{"encoder_norm_position": "pre", "encoder_fused_qkv": false, "decoder_norm": "batchnorm", "decoder_blocks_per_level": 2, "residual_init": "zero_last", "lr": 0.0028, "grad_clip": 5.0, "batch_size": 128}
Rows from block 6 of the encoder of a small image denoising autoencoder, named by matrix and row number. Rows with one number belong to one neuron. Each number is 128 + 32 x the weight over its row's rms, rounded and kept within 0 to 255. All counts start at 0. Numbers have three digits each.
Before each neuron's rows are labels from the 100 images, of 14976, where the neuron reaches its highest value: "top examples" is what is common among them. Only what is clearly more common there than usual is listed. The data: dead-leaves pictures: piles of overlapping shapes. In brackets: how many of the 100, against the usual share in percent.
# fc1: MLP up (encoder.blocks.6.mlp.fc1.weight, 512x128), inputs 0-127
# fc2: MLP down (encoder.blocks.6.mlp.fc2.weight, 128x512, transposed), outputs 0-127

top examples: cool (83 vs 14.4); textured (77 vs 40); large pieces (66 vs 33.4)
fc1.403:122095154147156084135103151128080137140133109170138148134080116096124141136111146088129102136156124130191125144110171129127147137094105141140059137101134144087138107107135106101128158220193115107128129131140134055103080145150144103148147120155098120134181138168141091158064188139167166140126199102216207125128102100146207167199107100126110134124097090116058156124176148144147146119158
fc2.403:182128126127205104145130109155127121136130116164120126144158138084115161189130121101128115119131108135204124116131123153089066129128127139080104127167086140131129078098144049071093131124113054094186069137125100107063121111143134122128125121154120133126140167125157054141075183116159168085140181032121128094067092084155123121138199097133099117122131102120143166141154129129128167189154

top examples: pastel (75 vs 14.5)
fc1.280:153163115147126151105179176193159124192144053143123110108116144133111151147103172119109089122117130123125113205128144132141131143140083157109165171112152108093151124096089090084133194064090080138136093164117095109149071156106123141055121119094104143117087134152126103143188090118137132133089113112092071117128089109117086076061098162129108151050084124108123170168165125101111144064160
fc2.280:104084119166126124165137109149137110124126154109137129183122122087178131103134156144129145158117139123156145105116134159140148126137121066104178083128184115174129128194134169185140099121139224171062140064105163132105129121116124133138140209194149126117132074191159135093088130161138044142163176199185132144125154143106213163134154132131156117130117115181159120130119143124097123175126

top examples: warm (85 vs 14.2)
fc1.36:141112137165078092126162108122115137098147114143119122126124110205188149069148081072139093139162107118097116093144098105127105124098139166128165127183071129159083129166060135101138108152065113125080178066190131149148153138142140110129124206098167126080170129188107143142128108165146118137138058106092149129088091189150100116159160069120114148185148109100108128126176129140180114144076
fc2.36:089126130174138138141119156139124122127124134137129126114090162102138070145119201140084160090145135145135129198127130120109149128125129138083255158111164126085131109133092190096059110126127132153141117132110112117071128109144105120128127137158123131122134122098147156109141117094102058123127205158171130113135144122117199135118140098121089123153125136081053137124151146134115161077133

top examples: shaded (79 vs 50.3); grey (46 vs 14.4)
fc1.188:195129083165136109105090067177168145170094125087112145135155152101177145166103144089129141131131154140088161116119161182082121146161093170070128106074106106140174110086187109158134122061166116123107143132109148135095090095113074143095149109125115105110053109120147179128137151122091185125036168150121063170115175099099114100079129183096141152102101130146148148149102152143122151083129
fc2.188:097113134079114110048148162106123141147139071054135130099115094063157119124124159093125138128129124129058158112134121145096071128120130123103109178192117107077137089200148144125130131127152096108159143142145214159075135110107179115133125188098124130130136163170162110155043088083104098174072166127086121128150149167123102110114154175136078113098132200106165084123122114138093142116139

top examples: grey (62 vs 14.4)
fc1.239:130110112176122173095089098121122140142135105133133125145195173166129174126138089156132159134071091114119130094135154146121131118145105177189130086219246113075108174159106149117191130138113059114126075100131102112171114108125121202124103127166154145090120137082119101167146127150055137109111117077113140129109139156149108085156164176137106141103125192100165136131153157121134071120112
fc2.239:109123117125139100157127149114127107105117123124120127112102133151137103154131204134135042123107105130118144164119130153125175132127128054105135153145018122080120088126168137123111084125113049121127087116102087118158126152127098149144133108036178138105129130129141141150209173179174094168235175158139142131128140132173137111134120121139187117121128060162176121127108124120178166170139

top examples: grey (79 vs 14.4)
fc1.363:111076115092191108154108110126133182094142169142128113162157125166091155118131102177115075059164156112154129152119138148085067152121140168120121138125098117167122210078100122119089046136129062176124126056113089118136148141125143118133122103176185128129122118063119128127168160187114158146097068134119136099176170128103123056144129147167085133170138145119191113144138096129150160161170
fc2.363:162191132177103061174130100146126122134118094101122129136116133148149051064121178238122178141102094144128127107128136151159175133132127226161134156168095120192124119129169118110107123124132066146148127132145140118167120094117133135135129048108174122121132129082162160051156110154109062106122127069089126112158178141135131151133172133134162128121129164109186118117070134122121111159126

top examples: vivid (100 vs 14.3)
fc1.118:127123159089142118050104080117077102082137128107103135194088215104101156107114129151157108134148134135095144131129139123120113104098118150038142145152140110182119103137150160225149085160154120146177118053125117093139118131123102157157140194192141128059159128142112087116099120188101103202088116156142156144096168102077146080138158138125181103117132127136168099145117144101141119114114
fc2.118:066124139137068125161127171159126028094131152134109135080155116244114136091137148176152140068107126112170109160123140094177084131118119135091069135115152134092116137127077175058119181145115121174100140106131047141102122153136136139125132127168126113106112103134173141192124180064150154155166094175141124143156069157139149143134057128125133118168122108101138109143112134132117089124132

top examples: shaded (92 vs 50.3); vivid (46 vs 14.3)
fc1.121:094086113111136145153194173152134158149159140100124095158132114128084144108174149138122106164221140131171121139111080115129111105130178136199119153131095128116087102094133166136044157104133114039108086165158141182085172177132131110152129156117111138176106129104137172115150068156103112173142161133145092126122116061084152141117102215129147149138166124144058117084126097115095143170142
fc2.121:131150139113147194096143147118121112140129063173126133141122147194086108167127148101119067203135110138170147220128139155150145138125123132072149151144119114073130127126088200103165120127133103097104177105132119130167116125122125140131132194150113118136123118155167148091129102084121112150106130061105129128117141096106145145133138114136101116164127143219024103115189128138033103140195

top examples: large pieces (90 vs 33.4); pastel (36 vs 14.5)
fc1.235:075090122088147132160181189134141123126177075147135117124163096108083136132169091126163090172137116093142146131120073136162153126130104092068126115109176133155093100125151175149097148105131083133092131192078143152075085116135140132124114105120150130185107123130139142096059087134090097133170174147133110113175230171144138116117164106161089104112085151082134150122060111124094144055180
fc2.235:056138130212108143091123103148126120201122104179130124161102146149106124141122153116122072116137131144128122151129135118101144127129130157084255166137103108149129124114109193127114124126135093125141151111109139109127128143138112119128127140157132128115138127185161133145147124105134130106149137189167128105105113097138167075122192166126113138096129221112086117114116140135175108136055

top examples: cool (62 vs 14.4)
fc1.229:103120152144106101134139081173109142087118093127145131149116109152187110056118109123137080110107134133140141133134131090115138136113096174147139218131137112135123095096162083115156143135089139162102109097128123099122098117134123141123116078114148127118165132102077121236176172114157187122074155145087154125127062102082067164134141120125133117083123187095113146141166134150255131082145
fc2.229:090117130164109171119120121128127116146133112162131130125094137156153128159124166100072137143164147123105131187131129124136123134131124098159255135173157126150129107135096207150080117124125105175117115110116165117078121134144122117128128064157136130119141088161131190128150089122091064150104109159163133154127173139180160145131188174125131116122130184060043115136097149133137105159106

top examples: grey (79 vs 14.4)
fc1.211:229109121090166135097102130096122149141118183143113143102116149085135116165109142127146061107112149144090109080129124129111131125132149097123150138097096119082136114072174102104125088114111166095160145042124094108169138125121124104117141207115168155139139145106125120141167110145135186143146081066098110177108168052154112093136176147097117150173139050175184124112112111123200108078090
fc2.211:114202126147120169149132118118129196174133083184158134146129125152223103104112110065160101073026159120110133106122110104151117119131132058159114144140128125106142164151119174167083081124110141105144101083052148112122128146143138107122130173169156127139142123166138180173146095100135118061097146093093138138152098161139129052129130138123064152151126175153137073109159104126097161162147

top examples: vivid (86 vs 14.3)
fc1.50:159158120131137154124143045161137140108120093053113123133138140127161104138125093198127110145129121136145128112119104135117074122133130122112206139167103129112129115131156100096136096096045077108156079091111084130171136126118150112111115062074135143077118090118089084143143154141117043159153121110040112144120112135154046088121106180096115111127142170134174132120145137115151206108055
fc2.50:132038131162095132108104143112133126138118141130119126148163099069066110141126088119155114153123143116131054197132137144076185128127128152101115194156154206140122149083050127101136133127048108162109123111195143136069141136212124123113124095115134128111141101104119160076152110160147137094116080159043136149127166107128089171129195115122153133160130105146126119144157131130081121119186

top examples: vivid (100 vs 14.3)
fc1.116:132074124186070108142107175095134153071130000165129123102153137115132073178132140128124159115066120103095136084129136157115142110134134154141132117117107133123145181134098094171146132127132197143151174144072127130133158166144090139101110190183126145179121126120177097172136152164133109141113098103127130167139117115106145078126170177118107101215131150201127074160097126128142124110185
fc2.116:149117134111016082111159182161115137153134127082114133130151160116076126170135162072127118151107045146146121137118135173186154138123120070097093117144145140131112101099107108129074115134098142144146049116123086124078099201146121136153135146000137128125109151190163113160149119088128136130154117153128119130140118137137124102135050109132177142198115093127101145117102127127120162100133

top examples: vivid (58 vs 14.3); grey (33 vs 14.4)
fc1.87:084159132123116076119101216132130093119139112152131126141086155186144185109146128134135117117105179108061124131123153154148131139125115162081129110165079125123119166172140147156116149135134167112060107113104130115090116077139131105151137158109133102166141131150050137225195182057145143164175074132128140155130199102079116121136149101139073128068127096217119114117114118106133123145158
fc2.87:068102131047207162146103092158135149102118163066147125110170153170105122102124125127155136118153158112106114121145146094063134124128129136093165132162244124113138134077129126103066167126153156148153104122124182139153139112134150125087118098162142105151132170108083090169134085107074145137158194094076126143094195131126091157122147051109088135168140098136108135139177161128119129068127

top examples: shaded (79 vs 50.3); vivid (40 vs 14.3)
fc1.161:102144125185148120110136093137129137148143114067140134076086169134143175109182100071124178103156126155157131167124071148115113115130149139148125068131107132050095120117105159096119155119123137137059103173165102161107120187128126148158133059167128121101105118136145122167180127214117112143072157141142094116175178155107127171140086122145161155050135094118112083121105139128055101108050
fc2.161:154070132115166115164134086205126134143128187057121130132084113120125115115124154087120117097165139137138122156129114173102087126126130122134039111132086150133139078132066162084158128126099208211091087177190142143065125150147110125131128136139118127105125134132150089118169136124107159151075138182128126073156134141049123152124086146130207129075131104168146138127141118138083188116161

top examples: grey (71 vs 14.4)
fc1.244:176135119170120135168113092126131117116099113120139132042164081106152105144097156158138150113116170144105132129120134111118120131118128084127237168129099122134145096146140119104160171107042107082146112137161141129114134136128177132100139126051101115156130138117149118177126133162169111124079081134060126133103098132141046079097145144094129147180141210140234150163117138117102125081089
fc2.244:052077129082163157155103055158125147092116167051119115151170123130136116077130083106144119142111151116150103089140130137061133110123131095190108127141185157114118173126089189118018145137082187195121101179135140151100152162169121132106112110148131127129144116100126140114088088127102145111176190160121143106122161142125134134145194070107144157113140109163127116159153157107100149125188

top examples: warm (72 vs 14.2)
fc1.218:168144129053161173180097135151104128178123192168129140109171123102099088199115159150147171176112129133125114147153157155145149104119101092138147049193182136130131162129112161169112107153076117121137135140129154100119123117139124117134159195147091110151183118090158104072070109112098059114119144098117167076114170137143119112162114123140081110115130067177172168147093143118035128130133
fc2.218:073138137180129137165139114098130104153127071135138132120095122112108138102130167113187052097137145123166119221133130130137162125127130187135255130148084127096130151187122124145033122129123123160150142163189161133126130144144153126118127134153127115136130113161171080190114154165115121167151154117125125118142150162165166106120171101129121140168129218104098139122164109128101146122106

top examples: vivid (99 vs 14.3)
fc1.155:043183145129130065093170121091091131125175124140122127059138165079106121083177134061127119095100141091119147091146063115123114113089103137055144119066101146156077162162093181081111124142150112100154136133121159125124087172146134131153148122127197123117152136181144113140160116126126113097088114178184126143129137129116138088162176139165118140187087138176091132110130080101116091206110
fc2.155:063063129141134071079125109082128093086125201122131134083154123108071101083139185158114167078060108125123135188127123127156126134126131183082092137169120122108118113150103130107092122132123151090126121133021184142140127200130149123133128085100130132123122153116138090165089130165122124170096128192107124140134220084119119162131111140134120125177132155224130135130108117135120102164114

top examples: large pieces (86 vs 33.4); pastel (39 vs 14.5)
fc1.72:128164123134135172140146160174137136141134142177131137164189156150091123190128143102124128200176119129117138147105124173161098136128172129053112116124123132113129168135097133152140091081148010082139132136142163150158177154133132140123129168115127112096083123142183165045173089184083112077153066092131096146120158094166143084086161161134103132107148132175096097128047113141125137137135
fc2.72:093105133128093138131135117048125114082129077123144128158125124169151078080128205107130116121101132127126137119129131136140154133124123141174255203180167122152128134123153156166091139131146108142112150077132156095055125183130148113129128083148118127133148131147138165136186085165099130124103119135142129132137147131127142182128155167128161131110127224068056155121096131131156066086076

top examples: shaded (80 vs 50.3); vivid (65 vs 14.3)
fc1.422:153186126134127124167166091073109174173120119073134124117126180091148099110095172121129130108119115181118134118126142120088151110141135087105134092171118132113123067153151094178080096124121179165136108095131164099098112167130136107121148123096068135201153163201124101093070112108030144095136102107125149117131150112108132051138161126085148217104128201075103100113169119127133143138099
fc2.422:166177131162121178173134086130126169098128113126145124126162124150208163086118191102099182100064123125144132065132127125157057125132125120159133119153120120099136174193193140068107123120140092095143129108061060105115122133122124140131127120117163128136128171147127148179116120051126104111156184123074127105142123146092127147122131116138070126108126134070197130133035135108143135202100

top examples: large pieces (67 vs 33.4); cool (36 vs 14.4)
fc1.236:162051084100095073121113109028173134055110127109128112112107102165138077095115068047108088149166118151161120053144152132117096102167111126119120139120062119163159108175123156154069123107162122126112152118153134124101118126110119129104112140150118152095094122157138166140091118143123105107185129159149106144120167208150144103123224129107108121178102079066100127141151148146136133117115
fc2.236:068106132176122136159138137217131101195129079173128127129068125130154129149138198102149047157124138120122139194128132098123141125128125147135255166108140131114127140178097202149039117127125117139104164153126119121139130117136112124129132085138140124118133100120143105166163110140098069158117147158176135133115151145159171089129181152136099121091126202147093142131102124125134135098118

top examples: shaded (76 vs 50.3); grey (60 vs 14.4)
fc1.394:068132129100156140158101102129107151149119158088132128144182181200100103202118159129105072062105137138080151132132157147096128123125135124110108125108118122083108178175142125156149102146140138199150116028136079118097130132124107175137132185130165127038141123107081144098128148157077121208111128112137157136181124148139138066147125102112164100066152166107157137101092169104166115163126
fc2.394:170181125180178139175132068195131143117123119122144125134147165108211108169115193144149131170051128129165151112126127120139015127134131147137142096120084103071133178130149112107120113123141076123149107094060122103156127072112135139133126079120168129155134167117165073138160170104116120112167183114106122099143148158118167101125159089137091130080132161084186114115138134106152127186175

top examples: shaded (79 vs 50.3); grey (49 vs 14.4); vivid (45 vs 14.3)
fc1.396:124129151096169143152109164084119133131132186161149080085057095171172131177120083150149095098131130149133135065150118069127133123115211108131109117166147126081132153125103175111115156158111192140133089176128140157150217121119140112134101113175079142161151141165135103125201069130125091127160119092123139067120114102149136112137075134113101150086212142087187069129152137134118115101096
fc2.396:081145131102127125092126138201126126120132051111128124144103134067118169135130095072095149104129133120163156065133123123121185122124132150068165112182158102142126053180170115080094122130141105103147075128173182142111127071112155129127122120103158131133127134097118120126172138165125116147061114180057126122156190194120108158124158094127168147123136170147130114125105129123080167135247

top examples: grey (42 vs 14.4)
fc1.428:151085123127199084044137146160124123116149157103133137143113150060036103118134134077131186100171153131131138114115112202190083153130134110185158167115131138135113153157151186143172124126127147162119120097116075129124143137136128103143114128085114114108136119180020126174164144143122122162130148177137109098113058107163102202109146114128178156136117163106165134152111083106110143177121
fc2.428:172106125104116119174092127165124117089140102083136119137132067155135127135163098172125114173094112103155104113122099122074163122120130122135082138121122127115096121128128174026067103135118085139174091137134103106117123163145134113145120105213147153120131189095179145177166108040099149085108115114019127157082104157102061129127153077141163148109132104152153140136192119114153149116079

top examples: shaded (83 vs 50.3); vivid (81 vs 14.3); small pieces (65 vs 33.2)
fc1.368:088125139118139156128149180137120055094126050154124122130071122101124106178144150081144186121164175135140113132129110087255140135114106118129138070134147137083134069140138115145120245132140174109157116112173113129151110188135135085106129094139116115159145136184133134170186111090175125146125137131126127164115069101130114142106157154112120132156118180166131107138098106125162122086107
fc2.368:137077130153147091123102109126133142208134227165125119081173150168143107108141111117161108149068185098063134165130122138084131125125120047168157161114123120109122199121122093160130125131156138082075177110159165135208141145130139132114129186163150126116133139098094155099106147163098192156144112144081128165136173165092088142121032146129112120159121082112111149151146143101126162123105

top examples: grey (63 vs 14.4); vivid (33 vs 14.3)
fc1.210:090148124110081156174156125142117172127144064153134138169077099169165155160139131162124222213174146112168120155149105123126087131100106148089111124153101109146121103137175191131129113153137134122116092138173163129163096099109088106133112064146153132114146171178125153169118105133160128133148137043151151120114199130139155119147106116111153148097101092068092144132076114112179177061061
fc2.210:119130131110099194173117113145136090058126063133147130079127078172104144157131132193124156112179086124113107130131141123130122134122132087020150121114217114143119147100111183142081132135140122172100157115135080142121128172132121123122125077179105122113130161132107145145018099025134071081170172102112133137117125123135118098121131121133145120150137172131141135134120135142109052092142

top examples: large pieces (79 vs 33.4); pastel (55 vs 14.5); dark (36 vs 13.7)
fc1.443:027109116171134092179126053164117152147121145215120130110159089133082104067133120172111105163136107112170138105117136104109095129128117204093128126144128134108120132042200111136093121162136060064135072094133111113131107135148137116122152157083111123127166118134122164143136055154162161107098189105151149111116116091139143091150165146122120081131123187080091157165121108116112123097101
fc2.443:100190127170160114183148161090129120146132169182132129104157149105134124135125128123150129156141109154169121177125130138116120133127129180136255050154080113120127138132143139102085138125144090081166146116129076159129133159121151127120128200099107125128128139175164133086100084112139064089192172152138121113077135140203119070130147165126085125134133140106085109128123130127100130187116

top examples: grey (62 vs 14.4)
fc1.297:126107144068202160060147172197123092116163210123134135089158128169148157087144131076094098098130182115148123025124140174154142121121121095142139140139187130079107163098058083125114162126119067115166087106140074141107108120131125166140126152129170137106123153095099178161164085085150193127146091173124122120177110149144089100132128134118094107118116086119176138104133151118119140121102
fc2.297:139117130166131171075137165194129117135121096161138125135091155186119153129129118050146028114150135139128152238129139089158140134131129122091110146175107088061116148094110184153136160134137210126100103104109122139165129120118148153122127167111138122141130138109116133149105096193125108157057123160164119071152129093128140068141186098120132113128128132134125107124065153107113121057051

top examples: large pieces (92 vs 33.4); warm (52 vs 14.2)
fc1.209:066138122098134160160126128054150127094091084097103127098110124136187108128104152101112139139156116170067132163136132154086122127140187092219123174143128125069147189150102143066143167116111180139177142101196124141147184168136142138114126039128099131123112143145152131078143138110169084147096114102104113139065103127155108145118146176111172125154173147150126080118170136143069151189124
fc2.209:199141131216136105121128161131126133217121164186125125161142166105112117165125043094136117165166123153174120149127129127110118126128131138144255071155059111179129145118082111129162141126134107148110167100172162140131127117128151117129123206151115130099128127117151145131088148093136121116175149150143123119127076105134144032120168152130103139067136131101142120111173134135115167160076

top examples: grey (95 vs 14.4); small pieces (61 vs 33.2)
fc1.288:152203147139122169142080151136112112075146159106136111062135114138186113160153142204110142217115151083062135095099128087164121139103120115059157158155137111096098137127141127132131161163089100151158110129106039132155136128139124058121113133069162117142167105071192125137117119100180097077136145122108153152096125116071104159138149105118092104140120129149223165127126090126142118133100
fc2.288:085093123096153119118079118163136089199118140125136118144143128069122147116153109092123103035132175097120138196125119122081114115122122064086122026129114141101122130175124126051116119133114134154150105169150176136111140086152126109119129130137137137143138145124061182152130163107094135191101155176083146129106137171133079058132203102128187118102129075195126137140133138121153141136176

top examples: large pieces (97 vs 33.4)
fc1.135:169098149157073090108142140201116134142144115199118131174091126156154110067138110051128066210158113117158140141098122086114087156120123194074108169119065128152128161157066140103112121118153052105138156132167127127131111123118118131137123172125131120107107106199160147146174114126112144105093106110138108130118076167113135105097225149141107123093117152076056123146164111127136098105111
fc2.135:130106132074134168196144131107127116162136101138137129157115129082144121183135238118165095168096132119173123183126122125147145132126126129134255144105207133120124149133135170162054133129129074121128140120105109139100128147128132134127129086136140128125133125126134087121072112184105094135113170155158128129133181132172138142128132176137151126102129188183094111125081106118084086106173

top examples: textured (69 vs 40); warm (33 vs 14.2)
fc1.214:036125116088076075119122132151141121142129040077117132106102102064140145148128141150120166113158085109149133185127134115152131128134118166107120112122076127127143125164129094140160100110139185097107103131121222135045118139128128105129121208157082126175125134130131174103079167084136113164142200167144120164112133096107175152124119145135136163118117188158162172142152119155130150198188
fc2.214:102139127157092102132134142120131125128127087082118128165133136122133161118133145140094194134131115124102147231128134109119144126128126177119072134108085102139126150163152133156107137131145207097064144097151185135061128154107114128129127168151128128141123123152126179141124158116139093195067205188106125146112105127095094192131121111123166139174128152125158114147156145121091164254214

top examples: shaded (78 vs 50.3); grey (58 vs 14.4); frame (26 vs 4.7)
fc1.502:190095125068091112121155148087128102120143159196154145172083093092159205130125190110131125078233136128124124131124123126176147136121153083165126095073126125145109111068075112097169131113125161121134143102060162146159124160118126113130141163175136130163117117163098083134061116158090177156116094121134119099135098129101134167137075019103132129133137142110148108095099134142091141129086
fc2.502:184103131088109130106129101108127120089138076172132132200079111070129158072119233109157143115188130115157127056130130124178137131128126104087147129178122124118130106141093141146167125124126197137132164140126176135110131083123114125125129050166178125133123117075117115131115111191114136148087067099083125152156140167083098218118131054133115124166129105120183121135113120124082147087116

top examples: cool (34 vs 14.4)
fc1.398:156066146116093085116123101033133129036109123077140118117123095158161076094113042132120135092121118134118121067138146127110084114127115118129140151170091136162141095141119112122120124106088171110148104103190111108099120107130166136089096062107098160102146128152113122144124160089164136135173094144077126145136134173119070159125167067097121136171129141044158146117172150158194103110065
fc2.398:043148125181139161131132106107127116162133099202147122123085126146116097149126205100123090157141134130123120232132123123140160130126130127160255125129147128146128138101100199110046111125127092155126132069072144127120131135139135115129123134146126136139135109147133172150153088141103071134087142179165126155116115142181175095129184150127126114128132180114050116120145138129128150125126

top examples: large pieces (62 vs 33.4); dark (49 vs 13.7)
fc1.462:160130127187155182153168112115121145110122144097127129109109095124145077101147181139143102171097107135179136122135090141119104121132158101180127099110118116141102195125123165088161117141128068141173126225122147161153157255106135131137133118123152130186140136166128102153162099180157131106087148200142142116116128143131134087135156094124127107000147142155115116107102120131113107078113
fc2.462:090123129172166108113119103099125116070129086076137123133113110169111101074129120079147073192127127136110115029132128114146082130126123090253166130120143115178120090121096104120066136130152139170141117120096105129132134141116142130123124226132119124131132158151119151151079061162101097134200126128106128125117194211104126095127173122123123133118129075092132185138142140119127114080136

top examples: small pieces (60 vs 33.2); grey (43 vs 14.4); frame (26 vs 4.7)
fc1.231:148123091138126092103124184134139166083162142102104136152121146135084110154124122147120102079121124131104139084104105150147191138152096151152069131177136094135121106071155165127145070083120193125081120120144137125107099124134089095144117114136097137161108120177132189031152106116099163183186045106133075137158115167087152107102161100126106181159072161143152112153114133127218097133183
fc2.231:186130130124093153038133113134127081100116160102120130144162151180085192100129183224133107168115119139121159207126145111156013135131123144149153141155186107097119180104106151130105161124149074144117180100103119100107120133102099156132130119117103127120123152035156104182144133103102136077143197118109124154128090102074098178133118152141172101115132104143097142130145142125126136105129

top examples: shaded (83 vs 50.3); vivid (38 vs 14.3)
fc1.246:134113158111120140170147149115093110125139185125096121125155142116174159145143153185122098163138128116032100139121092093126156110090137103177248103152157126128077115118134103082149162140035156164157081127146127161126127104128128143139118129101145121144182128116133110131137133103138093128109097190046158122154094088108026124156153084150081137135145115140189131107176120128143121084085
fc2.246:159141123134134080167107153137131115188141117151132118175133102149149162138151136144149164082141111111161042119118117168149096130129114109097156137139135244161103156110104107122130141123000146091125090176134134117092123119255118113136128131120138149122133117182133173095101123115124129150085121111095116132094136155075117164122150119133175133164128143202139099135104123106081164125140